From a checkpoint of a small CTC audio transcriber.
Training: muon at rate 0.0024, 6300 steps, batches of 256.
Rows from block 8 of a small CTC audio transcriber, named by matrix and row number. Rows with one number belong to one channel. Each number is 128 + 32 x the weight over its row's rms, rounded and kept within 0 to 255. All counts start at 0. Numbers have three digits each.
Before each channel's rows are labels from the 100 clips, of 14848, where the channel reaches its highest value: "top examples" is what is common among them. Only what is clearly more common there than usual is listed. The data: telephone keypad tones over noise or synthetic speech.
# convs0: first width-7 conv (model.blocks.8.convs.0.weight, 208x208x7, each kernel summed), inputs 0-103
# convs1: second width-7 conv (model.blocks.8.convs.1.weight, 208x208x7, transposed, each kernel summed), outputs 0-103

top examples: number of keys: 1; key "0"; last key: 0; first key: 0
convs0.95:097176153124149166125087130146116118129085117119163104130080116125112103099136139156094117146114160110162087110185155140156110101145139080085168173109104110113119105131126160131198167165123113120211130107136090123125102091052161158201086130128140135108095111115143110198147124124125125203165102170129136079121109
convs1.95:122159170193123167175089119122105094099075168132146100096116069139154109094133131118162152174126108136177147255137102103142117091158154125166142080149132143092075157103134136212112114122122097105101142114120123127127131017080124094135131120115115120153189123062123126099187120125125166125115145175139110129090170

top examples: key "3"; last key: 3; first key: 3; number of keys: 1
convs0.188:119125124112148161110140085121117150092137116103134062127102130127059120148093132109090130204049138136155149135081147134153140092113114128192112112120167134196095129219206114112169112116152163131170115069114118154115149123075078184051118148083106118143182134129091122109105147093095127149120083066112135077126121
convs1.188:104113134123169152133206167137190173113112107103156063185123155137117179153075125081108169184093138160083108106106120202158137087130162092131131174155080120133083113121176134101083116138049143095113171107147170090108099146155165179069127081123092128103162110155106158147102109129139115157115091095113125167156137

top examples: reverberation; number of keys: 5; number of keys: 4
convs0.22:144113090105177085062102114164084107097085126109099128066182121107139138092110086125108119067153097108111108123117173095115147138142134143168150031169129082186134156182140109104118126116142116145130148191122124140087156143138123124121196155135114124149143143114085155123139152137120090163154215105113122148156152
convs1.22:132149116113072100144146101064105147159124094180118145158110088123158144165115060146093049098142172081124154112141133149127137094051134141128128144132127102158156142119203103108112133109173093144096053097143164140154148121138115188202137166093124100143124127131159149143167161106169164142110100150160137108145083

top examples: key "4"; first key: 4
convs0.184:120130178160151124189079114093180133120118121147150171121118128113111120168103159145197169116162141125103120094118086068136169105103084156120142049145140146131142109155120136134070118103125096140129078082129094110128154084157125087115121061098155182126119097142085043090137129085124082108129058142102099129209154
convs1.184:138125079130165102135174173118150185122116090067109164113142153209096153105105091125069128143087113122117136106156153152122122130138099085191124137149081082145145147125168170118154064158134105159101174144147101131201135062123104069096115189138085167119146095162128159126192035143144113129110100128162085119099149

top examples: reverberation; first key: 4
convs0.118:125127217220123154088074144189155152142122135145079122138138147105119125114133084046030134089127142103089129115196120120083098140158121184115172169181185088096148121093128063112103122101116134146098115149159092135182127132172165124078117097153122144124163156171135143141150129162118117117121104164099098143110161
convs1.118:164050112086144124143123156137092134153099089110106148078123153173106120161152108107147101160195170121093140132125122121076168128132081123080144087159103090160161099191163098175107139070116112122148097100156202122116135121147094153134122111115104121141143163158079108144121120098134113121083120094146152133158150

top examples: key "4"; last key: 4; number of keys: 1; first key: 4
convs0.192:061151117148097153117120178151149122138141124088154071108181132094158088132135145127068163125123138127123227138143142142114168158156073125114130125142066081057148160174229168074171047103133167152182083183098131103125095087167115114112143109146143148104084148107089157078154133148139112108153124138154085158120178
convs1.192:105134115169124080113130096138143159063153107160145134147074130170109165150094067171133103146121101165096094104086138087168108169101173136122122097190138098155096126175159100165105065143128124125121157114158147141138096112124119100075162107174094113110194064060078114122173136155143079085084093133104133141132101

top examples: key "4"; reverberation; number of keys: 9; number of keys: 8
convs0.127:149108151138128126223156123132174145106189084118114167135160104161182078120110193085206137147108159139131051110083181124157112164164153109082121086160100125109119121117111157147074115083094099121111128125074163093166091111096100157066153085082121106083056096127090104118073129144123121104105193079090085134159120
convs1.127:106136123144119130085117117174134148140158108120182097196107118161102175097166170155100153127155089165118129104150143122132205166176142106190146131209083146104104099135138100122195135176177135144172088063099086112115118133090107035123072076166092170148125142115068175108127105133123134188136093112119119096137110

top examples: key "1"; last key: 1; first key: 1
convs0.168:170145122157220098128135094146166094160106110135143194147117129151140110043125073134112127069113095124135144151109192070158146123135169136152149117140130107165096149143132092107155162159111156100089153166176207106151118122083157109159147132100147122116127111151117068203142213129189140166140176160194153150108113
convs1.168:101130132130132150182103106118136169101107084087055207165107143207107204092146132146155148141076141109062139206099156164134122183144159099080156098167108127129163132124182186140097120145105096140109139139104137168133086106106112015168107149122106132178114155135138160086156126123176171120089146169194077091084126

top examples: key "0"; number of keys: 1
convs0.115:120153160085141139131136162157178142149147151130089167119125141087161178154160145127127138129172079152163108160106099117160130082145117133106135158126145099141116071093110161134135106115107119096141115111128155105089106130076065131147082121137125088138086145148121147087140143117116115097087070199086123098112152
convs1.115:139110077144173138125125101111102106099133105084127189127065170166105103094089134178078195117070193071118130101120104057147123195140139171131173112132081128098094159100188106177094102149110130108114160162144203137142114095138135115081099096083141139156168122145153127126138092136180153097079085162148079138105147

top examples: key "0"; last key: 0; first key: 0
convs0.159:102103106131119102164085161234157164162099181158110109112116147128103143124176126146133120105163118142098097097110163110187122117150069086098199095134148170114141153088097150134165116135092135086114094131157096134116137134152158083113152115116110091105156153121135113119110153132132142167132147231127087092113103
convs1.159:111158098154143120153096102161127134074189128129192160164094161186084137125131136151130128118156141144175112136181133121186173154129168035163129118114078187123128189153077153196179139180126120150143094142118125166122138110066147057142149142167072129150179145104088133112133123161167151174132111192173169120112164

top examples: speech; reverberation; number of keys: 3; number of keys: 2
convs0.68:141165126170064091138072148169182137121146144164170090149147163162153149158105185162097157108170183146135141111081153065140106142130150106141163141127125126130146096159130067108100086103142111088162092112142119133109139132116126136088123119122147071116141135134104092094135134129192129140120101097122097119180142
convs1.68:138140149154147117085180154128132079142084077089070136078128121157123105134144111115069105182135158122111150155169186114184147096103083126106156159108129163154110137120130140114189157151094188103168122150155100123175083113172125157092153110161088111092134101137153110145153160113180112130130124092157126120183210

top examples: key "#"
convs0.156:103160133135255122123137036071156180151118117091102143112165141134167151147107125097091120136120133136113098109116072116159170145096058049136127157056166106124082107143152213143103116116137142130062135129138115087191129080141135122104183141117074143133147135135110110090139151118118183121107140119170102110197140
convs1.156:103097141181097118152147121134133200086096153108186174100098129130155140113093029096088148169134101132164158104126167157153146161134161145150168110171117108154163124092147118146114112103123128139097137121142078142172129117116082162176106067152091188130078058150061135109193130170126150156186147167141137091177169

top examples: number of keys: 1
convs0.26:125146078120148106139194119072123148195077122151108125137059155115221148148081094141115088133175201138165139095153095155127135115165166112145164105148138212092045122145163088132123077134122165113095177062109137121096152084168138090132080104091072162115158084150123136118093127112104137117127120163131126165088134
convs1.26:135166043135092182111160064163126187110145147125120116183199142118118085145092140159109091134066159099132183114122134085079172102112048105146093125105110124165107073183154117133151135106147111100094134063127147102110165178081146153115164133060128154182098099127141171172090177136102159178078103134133086082137120

top examples: reverberation; key "B"; number of keys: 7; number of keys: 6
convs0.207:129113151145164103130149101152153117084124178091121164121077137137128103174075095140076139160160096148191146107154093099135117101133046124133144061170132124133084116153091189151131124142157145115146141112160139155114122140169184155121213144139100131167090107084133152162083156127131120089123243161110123171128163
convs1.207:107135097153107101109144074129156162110148196136109106142106116115117131178180081158152130128093189108178129117172126171049109187134106111181081175158068166182161183118117169144110112156119111108140098109149140160093139086150050131182128130111136146162141124116056108084233095163121152116127078109128123117149140

top examples: key "1"; reverberation; last key: 1
convs0.0:158116130150136180170117153142085155134084137137118132140079143117127106143095080125147162034104114131086129158120140125098066122107105149165067119190070113123165094120148088117083098091103126121181175148088110071115093122149099104109157116125083103133142133136104075089096156164120120105170077130147069160087171
convs1.0:114146087151149132144124106143147120105141160063182170073113147129171120154115094159110166126073167150087121153090127130123134116159168131094047175118140131106092106134126132056144076216131141111114095157179141077077118132131144181111156148149114148139158089224094134131098095119124125158131137186153143098167140

top examples: key "3"; first key: 3; last key: 3; pink noise
convs0.165:168142161164133155087181101102139108122110131156090112151144123162132092118124107111108127149092141137195133183107098118136106108143139112153162178076180194175125130175097106143163113122136118119120131113146096126162059108144122091128108195147152137163132149142098127139079131120102094169125143127140142083103171
convs1.165:146114140162142125155176145112131168157117104134139110147107150133137136136167149133115127184080101167177163135131127080204117106144120149145147128040123152125162144139082098192159098121174160143148166109133073145133051123155154134121129096131100148075136110083068083157154108113088091123125160165095064166123153

top examples: key "A"; last key: A; first key: A
convs0.84:073125133113167141144079073142115091162171116113089112137155110144175113163119067151160132182140039106115101100126078049130098180135117161113115068109104179157196111073120164118178136107148113121173143082127140125136118080109095122126162144126146128128177112122188066118104095134156141109133109138145116097134108
convs1.84:149124148118106101072146122110082095139079141112095170106060179165106127155133159190141123117214068142151136052187089121080173131157079130086063114164162134096110137110137119175098167133142131123166114162176200137121142176094128203112102134163122163107128200178119125149130103102167119067144167142158157134087117

top examples: key "B"; first key: B; last key: B
convs0.43:159098128103043123088130137118146124176144123165119138100104120127050158132129140167097101149166092152134161129148139136131166160121178166118153116156114112129112167158141000111138192115125141138151105144141119177154115156164156147116168131123125083198157127110116151173145107158134123124123123154111127173114121
convs1.43:095108155139177170126138103103132124113171146143119175146110146130146097077151135140129181150173130153121129133078150123087128167160184139163103086113074145101122080111095214115146091107137055095126144148061000063137109119118077114112117097101120112091049145089126104147104050124147089052087188091132183136111149

top examples: key "#"; number of keys: 9
convs0.164:096118079140151064143130134111114118155082117118098140141142095140133136117118126177079131103142178110147131135097139160085145113118181138109191145154084114110188088097132246129102095121131124158142152124102134139148182141134206139129149133127122122169156129138150144067091138136136135119145180116133106159131135
convs1.164:133191170140133117143141113129115209127132149146146144173080054066111148108100190118138081143149102176131071083169089095173082130114078180123100138147134101138123176124137098120080072109171154086119123111191184167123095101160122155173139152138105126151126139115137155149141138107145142115115133122155117068136163

top examples: key "8"; number of keys: 1; first key: 8; last key: 1
convs0.191:134122097058112087071108119101163098118139162151119184138107097177060142190111122127137171123130156126089183102102162148115150141143152116170162186152177092144111133135127000152133121108140153131061107105124113131200158082177152140118092212114133147149110143109064122169159125123149114147136069168141086122121073
convs1.191:104095207147177125112120183140162121137105103107102169158086130148129139115049120176125179152064124147087150145123120112123089148132158157186148065169098150103067112110161205132170127126145149188137179127046091088102108133166100152121154109073040114135050128144082110117069087160125113083118178073148135114117180

top examples: key "A"; number of keys: 9
convs0.173:153131167107205176168131157148141110096158183145156097095149090139184106137111149139161150115138155139135170111159152160172133068147090092091116138089115146107123097098082198074155118148163119121108168075103109117104183075078126100146165130147166145146160159137134166087139164088089149110080135062113110146095135
convs1.173:094169155191092157142082116092124144170099092216145178178188150028180137097109144143155115129195129146151157145151176133205163116153132214137150150120152163136175156163173109138172098151104114159094111188133092123153169107064079074105118112144093134079146135125124157068124102118135106131138144142136110119161099

top examples: number of keys: 1
convs0.85:093099167124123108100070086097162114151023157117087114094114104059073122103161144055076110118137107105117118151149067112137192145122093109109154057126181116090062162133153158138099138169165130133169103141152153130141103202152194145124110141157234157164169155149163129146091135129173126118172162108171132096188130
convs1.85:205185163102114121149107150159095152147118104125113117113110125136126160086121115109100141136099177121110134153101132177118080102162128143107173130105121086162134143128071087075127178143124067165156099118165048072121138141119095070113139096136155172114112167175122113156139112088059119149163047120129161113106165

top examples: key "0"; reverberation; mains hum; first key: 0
convs0.140:113142119140226090110144142074141127119106097104120102156188103093092128081076130171132177110116200132095151109133106098107107137146126153143106106173071148164152092126157223158121133126140141132148110146126121124108146087148094109081220137069143108180131068158158183105053133173169163153123189120097112122120197
convs1.140:124119164174102101152124126074159112126143087160102124127086127108089123142117103133189162171173025156170148103121063104149166111151052053158094131135118127191160104135135184163140124103088089102173144062146115104175131052118113118138123086106086164127192177133069107154152102146113122123124089100192128153118138

top examples: key "7"; first key: 7; number of keys: 3; number of keys: 2
convs0.102:201203161132171122186169162104136124120109124091068095162128126150108159148114100148127099150101103131144131173119083123081190131089172142145164127162163171091176127168123092174122138157107148140083082114136127098110112174148138146118100112123143113144118101111079096059082135063094109151121081115144131110255083
convs1.102:154084084135115157108103100142135156150079112092162128142161152130152172150091163142116194195156114133146095124082145173163085154144095179104089142098137095154137108094119119166093132170118090073166166155125164153126191137125147129132135078134112109106156121118077136159134005128154154155134175136099132129096210

top examples: key "1"; key "0"; number of keys: 9; number of keys: 8
convs0.161:141139149145147116107148187114164102166147126112114116126091108131114134133089126144048156107158171146153081109185147139157156134087093118159170089079194114064101157132150137183129084123122121111091177087189055144128074165166145156112175147165080089124104146099109164093139147113109130090085172145088088123159174
convs1.161:130173153135123140087124135151110156106175137096118083176134159117136120132153161141078144117108106158168136124108111116175121181143102105183092152179109169165142151105107095098153143135090093166146112123131087145085136155087110103165117135153061137169138079107089146146138086136161111146180089135113130068147129

top examples: number of keys: 1; first key: 0; first key: #
convs0.186:110167074083087188113105149167184171081212104092159144120140127116188097160153112166121147154111181108140071101106127121130133157109132131101129140134066144121122078119094123139095091142133100112117127125089077168085115074076073154129125109143135146109140080126121100123131140121099096113133090151161096145078063
convs1.186:147104129163111171140152162107153062088112140081115166149126200185103168112153132088114170116178087136176098137119191165147154140074150057084212131202140135112163146120111173118131138170174129173126153172159119131127110199082129134106182184132126108095154142083056122121159057093113104091150186212196109135177145

top examples: key "4"; number of keys: 1; first key: 4; last key: 4
convs0.71:125085098101142065057075182131159197141157100089080135124144153144113116125089092157133139095115125150168140157131125125108145095132130156100149111142177134080153147147067178159100098131203193141159114139105187097184134129124148130103149162152148174126104179101104123116130196144122145139123161106121143115141091
convs1.71:148139153120174121150122141142119106158131097119161118099133148062145151126115139119141059110050130083128134153120108137117140133101163078087202124101138168152121148171094124131140128154103126144135131143156132064133206128180150100052082083164158096127121086109103109147123097156121156168129164085100133190178139

top examples: key "8"; first key: 8; last key: 8; number of keys: 1
convs0.124:150165128132142172124124171134099104165192159098094145123157122113144134147098077158117175096135169135072116080136075079170123090124073134184111093156095114135091104176162152109144120074118083128108123140141124117089082120103111156115118101147098138158148172185062102104155149096148132141159077120078131125088127
convs1.124:141119168164122134147150098138152191135129090117180190083096124117089171157121113112126162165111086138130159162182165156123116147135115161156180149184137107132124101095136154131107103142146131149120177139137134177099150108120137139129147134120087108151099144255167139054064059038135104123165149108173155113135113

top examples: key "8"; reverberation; number of keys: 5; number of keys: 4
convs0.36:130170094145221032133077121113157121105084137098107132113167107135106120091048121092105145079135122113085148130078135109083148152133114132151092128178096138158134034100160155143088144113135116098113187215118153125119185098140170141109105145113125125196114116140095159122095105124108114169128210090106146189077138
convs1.36:133151132099067148112174100125109179085039156137158169115099134118121079191134119137085065115087131128120111075104025180094160117132119154122095160105129099152115138070155212131110141091148109115097100098145114148139111085138121163157182125064088128151131139105170156051139110161076180168156119137151175097125100

top examples: key "#"; first key: #
convs0.197:142125096109084103113119169112108099141124093147099161084106161155093091112094144151164125105111142140097086106074132100111131154126130148125177097156140126155163147100141094098197104139137110138153121141225110051127129118144127112148101112123124192136155125141129112079148091180093134179158070162195164112088136
convs1.197:129076142183169153156116133146153143111095078101177136156149176130106129171126123174104182117033146147152138200060128094151117130083130138124175092157095094072156116123185170150157151120111122163084158124120147134084091087129121095112144183153070144082152103071163124070101117126155068115079174176063133094145151

top examples: number of keys: 1; key "D"; first key: D; last key: D
convs0.110:145155153097152175120101151154168148097107140174157104116138109101131120131104130117104156110135185131116056096152140170120134108138085109119128125147106135148100130097145235171159112121110112137089152128114131074122102118100107089108121058097073123108168109125141138140141133120099120125109150150125139128110135
convs1.110:109166181199092120165146096152163137162133114144146120124120124127068163125194126126146116199105118115183117186101172108146080127148151089118109121113126143111126154178096146156112085200146148138136147121092135161140141104090121086159112119113115122101143061127067129166124093063110110154193143195161107142073140

top examples: key "0"; last key: 0; number of keys: 1; first key: 0
convs0.100:057169149132157207088135098066112124123009149127139159171187115168108105126161174138101162152153126130113082143148122126118173130094123070094119077134147193141159150148116111135123127158152151154161096107147100181110103175133152120145146133124125182142140175127083127104130047176109108148132123167110151127108121
convs1.100:055104124096124163145143132088157154067133159196123088126095141154131066157131101125158120102161119202129172149145173148194114141109114155215079125093146147131180179115105134156146171137218144110174124123116087183087120108063125140116093126170131106133117155105072127173140084100087139135162130173165133118129126

top examples: key "4"; number of keys: 1; last key: 4; first key: 4
convs0.52:120096159111098102101125143070155103119158142110147130107161142130067085113181151145100119145105105104138088144158128101104108091133104135104103076119142137209131138151115073177120148172151128165169166179198158155121141158156215151161152167133143148172141144101151117148077191123159111147130159123190150156107137
convs1.52:081133098119199121150155102205111066140096124133127145114119136154133149152119171060176129112151102216099110113144157161130126152148105096132105124093121093059172149095111196133130130115151089132124141129102062078027134086092101092153132117130218146143072060095118100102179047154143112082098130151092124111088135

top examples: number of keys: 4; pink noise; number of keys: 3
convs0.174:179156134126105158126147158175198159150120161142138102134119140134190190141144115128178174106153161155145154112150148128156128142102108144132132097136107116162126125122104097117050124116118094120117128135087114110133146104104118113128137100105138126089102094124109114105086115134118128114122106109116135110129121
convs1.174:081120140118123094145199127132109121131133168125109115119211103153190120138149084116115105118127167109107138124129197130085124118093097144133167108102103144167110154128121124141222079107174181136188131197180167091138150167112126146145185131169153083132166149146182112107150186150171143162152160149102125194163119

top examples: key "#"; last key: #; first key: #
convs0.205:164110122119159150160133152126197157137115136098099137117128140115193094140048117154102148124109107118119134093165126079108100190154153101134176129112137120144150110111116171107146061073172127155120121131145123144111149110124079149053102176113096110192126070097102106073186139106118132099117107062121127132151128
convs1.205:155142114100114149075103179127161153134141141145145200132119167133117109107119139110091169129127115092120176069160183097111130178086153117112131145127135028083137180136189143072157079143196099209144156159126171152155145111182145243124143184114149153218138147111086132108142135153109129077137119076179149114151185

top examples: reverberation; pink noise; white noise; number of keys: 9
convs0.80:136122100084103102196117136121123156144157175129089101080070116098137113119159052146156074110116106098113140110116150071141124110173126130165096082043096135192101115128149089163151068166174138177144105103201148100107081051175168146094112110133153155091168139153077145159096136106164138158149132091187178130093189
convs1.80:101098046100127194154101075101118094132102157105097137101150155165200126166120129151070136176171123126105148120138149084193116144172108175091166089082154158069132061102108167139147102186181126191158164152086074105075123167093129106152133157116189112172131107184100112116128151146145069128140119120118142082132126

top examples: speech; number of keys: 3; white noise
convs0.204:165179107152108085148175141084142171127135156102114166122228124174169125164124158133112115161150134115130171163142156142147130163143104104155178109155110157100080122135090137150070123109127113160117098115082108157085137158123127119077153165099113134092106149111125104129125130113088159110125148094140089143117152
convs1.204:180128118190115115120159136153163149083133141135131127123117094127169162112165065084150129130113107149109140086099154161153192178127122055163111116121119130137118125096107139111150197144180124116137108119135095127161087107105135129057147169148121162113102043147167117145171142127133156116145130126150105133190130

top examples: key "C"; number of keys: 1; first key: C; last key: C
convs0.70:122126126165080139142143172093173150124120156136130126146148124157092160168134127166099138133108178084110086153148096141191074134147068099112086163122125090107152136117170162120127131131174148172054151082125092125105126107145138137145046109199085161156091144141128166175109182157147132119118106193128113128171101
convs1.70:174123123092145128102180111150120141120085156155100101103095095123124124150088115148086107067114075150148192098133095116180148181167152151147080139132067122092143180135171134077159183147120161152139119142147094108118199137162157106101133151120103197155083126082114109179122085234132093018076164148107150057116160

top examples: reverberation
convs0.2:165176137125212176148122094166132161140108147152042180128082119113150156194121084072161090154153084121111128145073136153163129148140142141150156121126046172050135161090165155113110114100122115124137159149079133117196137099150058110125150147110091124129114126130076152121116092110119118072112197113098118131146150
convs1.2:163140173189040139163120165139121137168119119115142136156085125165161146098072157154132191134115124124138124168089151141116172136143167151144126159155173129014102084111088085092150090184154133158134098089089147137082085138095130080077061089139179171088146109132093172176091097098109106151121034155071111091089131

top examples: key "3"; number of keys: 6; number of keys: 7; number of keys: 5
convs0.167:130165095124215117081142157128120112111159108107090112129140166132142134137101102142113125125129138172121146114109190130133132110129152100059163064117105137163143110153143199144132072129107185129096102171106132120126139065119160147116077148177074099159106125129135138117088159136107100127123255158128128161099176
convs1.167:143152176155146136160137118077196181078160142151132115128125076118165142123127051156146117138171121141107182119112037090173126147133141125137136155111115126093161154144107166067083089141130105114126169094106171148096139115088044140119155131107097154104122128119089126090255125124117163136107080119143124101156132

top examples: key "4"; last key: 4; first key: 4; number of keys: 1
convs0.86:111112077119089102089116118113189154105082153112157140124111143103178087136100120099082155093123144124111104098128115116146139097117183166131145130142129087130054158126147093118157154111140134158147119140141128154145144174086122182025146127109144147116106166115147209161096132077157167126151134104152056106145143
convs1.86:099113118142136139150143151155130086058126070132200162122112137122112150075152118111124178183238128126120111072135120129137094129102099114093163091107138064136067074175132109167069099130128120158141174151155067128117060116153131157093141094121117125080106137129129123130153133127084155068087091090132165108178145

top examples: key "4"; first key: 4; last key: 4
convs0.153:145151149081082100174107060166154135087161122154129139100166135108123128107096106134137095152130126160113146084134110140176187129069154144139148151158106167147111149159068076143096166120142130181133103125139140074137145163122130132188114099139186115065200163112078162098134154128133108128072089076144102120155096
convs1.153:105151138159154166112165149095152133107109189132114055100077200084120172091091104116077180116135142147090127050142167110071132093145161116166106127163151164174152095142104119142102096144096153197164183094112106136129110128111176126144116082083094153106150125125107117056099104121114167088117135099085099196126134

top examples: key "5"
convs0.51:188131062108105116201173117168115127145068142137117139145156107123141107151098124069073145190105180090150152169143170093142132125164112219100165124125142140045092092072177134154167109096135206159112140130152158105117194122122114148144156127163154135132119126108156170157113079134086149086123077166139117153114127
convs1.51:131155142118112112102078111170172146075113072097103108185119085107101075146097156148156121138144148093143133129085094129094144181165098073192077135133101113153133110134114140132152142132133098099131139105082122132127126133105137115137162135112128098132115103174104086154118110171100121128096134057009137133109159

top examples: number of keys: 4; first key: 1
convs0.160:128125113123182081104117112072083126114077124149115108150181106137078140116065107143080102167110103101117108134184153061081104126135174158134162114141110057242147165109138077106150130106119114111089088239143092145148124158120083092132125147128146107164094169131185116108160118148124152170151097146146130114203095
convs1.160:074084098112155087140172132133129152103087074090129134107135084128131071113090136113101094096115155103156120147081112134113094131090111161117112093102133117172123124142203176167050166095142135144118134128131162119146175115162134168208096173099084118152081126115154157090145104135172128152094189132145183182152090

top examples: reverberation; number of keys: 1; number of keys: 6
convs0.34:114142173151163120135130114106103087155096074182130164129080134103117150153180100121147118125111042135156131156133087113105115120140165172124134114137093153184189172099109107154136146101145129122087131186164087146149085183174093135174112166122072139103084211162166150143192118128081100120181050144157128161222112
convs1.34:137067143087100129113089075136101148134120126134127126133139153174200084113089130138144094102113197137154140114074129134092095084106122160086185167066156126142125138164133112155113190093081153100210146127066229177128171156055126191199115101194133120154107191162147136109085138104078057122159144096092090113097163

top examples: key "B"; first key: B; reverberation
convs0.7:183147124187215131145160129170161148137161113122139133158154110142169116123159138152168148108101159096109130150055125126157097113127118135113161132114084130152112082119142133083087138101071128116118107097134117110096097077129125124147130175089140116103149141085107154139085091165118161168107137135154071141091129
convs1.7:181184145162078176160244092149151079134059128114071141128153148170141125160168121118129108096180137142128129109094121164097121121149129090144128127135129110143138128123151110112109055140118107092138139101080161176134149160142101145175133183111133076086153130156106096168171151093094150100145134133121154149151061

top examples: key "5"; key "C"; number of keys: 9
convs0.15:139162133091147114152113106166076131088187140081088130152080186161084093069172145112135120142168162148171090119118137129156106127137092090089161147113097139105165199145107188127133148110162068141106088096123141082154171125136139104137151126159130163185151148112174195121123076167068139179126113126139126113131114
convs1.15:165135134133094119123131074132137085182174107136161122098138102120134125110049088155101169129114125187063113116152143122126118135140134067172088141121157082087082129226148109136131207167076216155136152156069155170141136119139145189137107168124134098107133147133144109133092148159103144127179111102151151169090141

top examples: key "8"; number of keys: 9
convs0.113:161188141122160128098128203173140129100135104115153102129140077140161141131140135128110138148110156153080138133147189123134165108080109104153135133138144121110071103128146179100185106152114162098065126081106131121081148097115145180168090201184133073154100134106126083122087136100148066116148173102157169103148128
convs1.113:130101034097148133105152109113119150140165102143205154185088128101113177182145106097114166125174127180174092153140150129172161130130138202098087109142123165119141139082113143117078084139177101143105100118122148143080121139083109113106169155044204147147162135094092190099118107119194099157042104114122154139141158

top examples: key "#"; number of keys: 6
convs0.41:194185052105185088149144208195119101132124087121117146105167120141155122138127124127206116131157213119126174123116170100122085159127131131131118109108169133032147086181163090126160122124107110091064136085075156152125168078099094170155108161096140150111088078098133145100173075113084047105113148117106108134065131
convs1.41:152130131142057068081134133131126079091093113122118110146169073160173132141099182160064142091085108131189058172148109117119130152141135143134168102120113120112105165053121093119155128110144097173100140113097137124124137180107094176174168114166103125120154103129078094150128113160143074144102102076100131118115091

top examples: speech; reverberation; pink noise; white noise
convs0.196:149182128139039112161123119157174151128094110112148115150154147109127141133102109209118114107151146109135079121112091061144188113189132130148150215123191112150077137111134085161087140100156159095131127115122084138094133187151072133135106166077130111078091088147077110120069181160114110111100125129131124111080141
convs1.196:129134069139158154178164118089205186118133085138098175111140119185038149093136135072127155117111105134103135187108163158193143173101098170182103099175134117087099139135139155118131167175117098121104154124105076156124050104103140107073131100147135174123162124147112119145167074082103153164173131111163115137164142

top examples: reverberation; number of keys: 7
convs0.65:106122169134159113101128123163166142159120142113062101113067119075102066103119170165144155090124031136118107118139056123102120085100078140115148077142171109127131185136111183204115107146140168153128169152161190100151121168087222078062173133153153164163168135094134169154065149074146167148130174156170163113127168
convs1.65:108147120105108109083073064139194135093138156123022167124137117118149177110142098161166151148127162140169132085134134139152121162188125119160121110127119119192217178115071098130112179128151084138149070140075082110118128144083065116111137111157127169150150109142108093151224118158065183119121054086138107162125059

top examples: key "8"; first key: 8; last key: 8; number of keys: 1
convs0.157:124130088120115162133091080089102131121114123129127161089102120153140177193150095121108132110127143084113144127147085119121127117103110169179126079171102059097100101101164135087117111166121130119134162131153121111111111078108097139112100156116102173124137127119120111096083146096161091190153061024093150073127128
convs1.157:115120175128119077138144135136152134106138159145142236064125137071151194085126124114213161141141132126077121131165125164081086102150136134103099145211143087125151094126165147111114099085118134111066165134130108133096138113215180061145154139082101156137109173235121134090076107068139095133140133103104123114225134

top examples: key "8"; number of keys: 1; last key: 8; first key: 8
convs0.199:180109130114055158083134090181089121087125137104120091132145125127120146105167107126136066101162122110123120111117094099098174106142139081125112122182159122170055122141169099119118126093116163101117137162144102139173135138146182142083136171108111154170142193118122107116072169108150233123114082156150141121149114
convs1.199:063179117052139082194110125119075077125145122146126170091106100141149127180094172185082118160087160116139148093088098116110148084188140118118135152159122145138121148090158088149127135149176144199100123080139092090093130117127121160144116085128137189128154146081111171172149098151101126141118130123133120090151142

top examples: number of keys: 4
convs0.23:146102182126153125229130133074073138153173115137137103186186137147177119125140205108111124181092139159154141134166157171138128154166149125183153094157104154180144155107086141124099137116115097119073148134141135095153137123093110125098130076120092134099131189120092170077183146072162165116081097110095139160061080
convs1.23:092124059109108147111107123137110112154081114135132121130174123115114123093164111173153142113196154094090134080077087135126180072134099061143110163088139163093129126171137197087175127080108150152143135159103176137151124143154085205164107176136120041151080160156183109128135173106074135184104124160147148062097116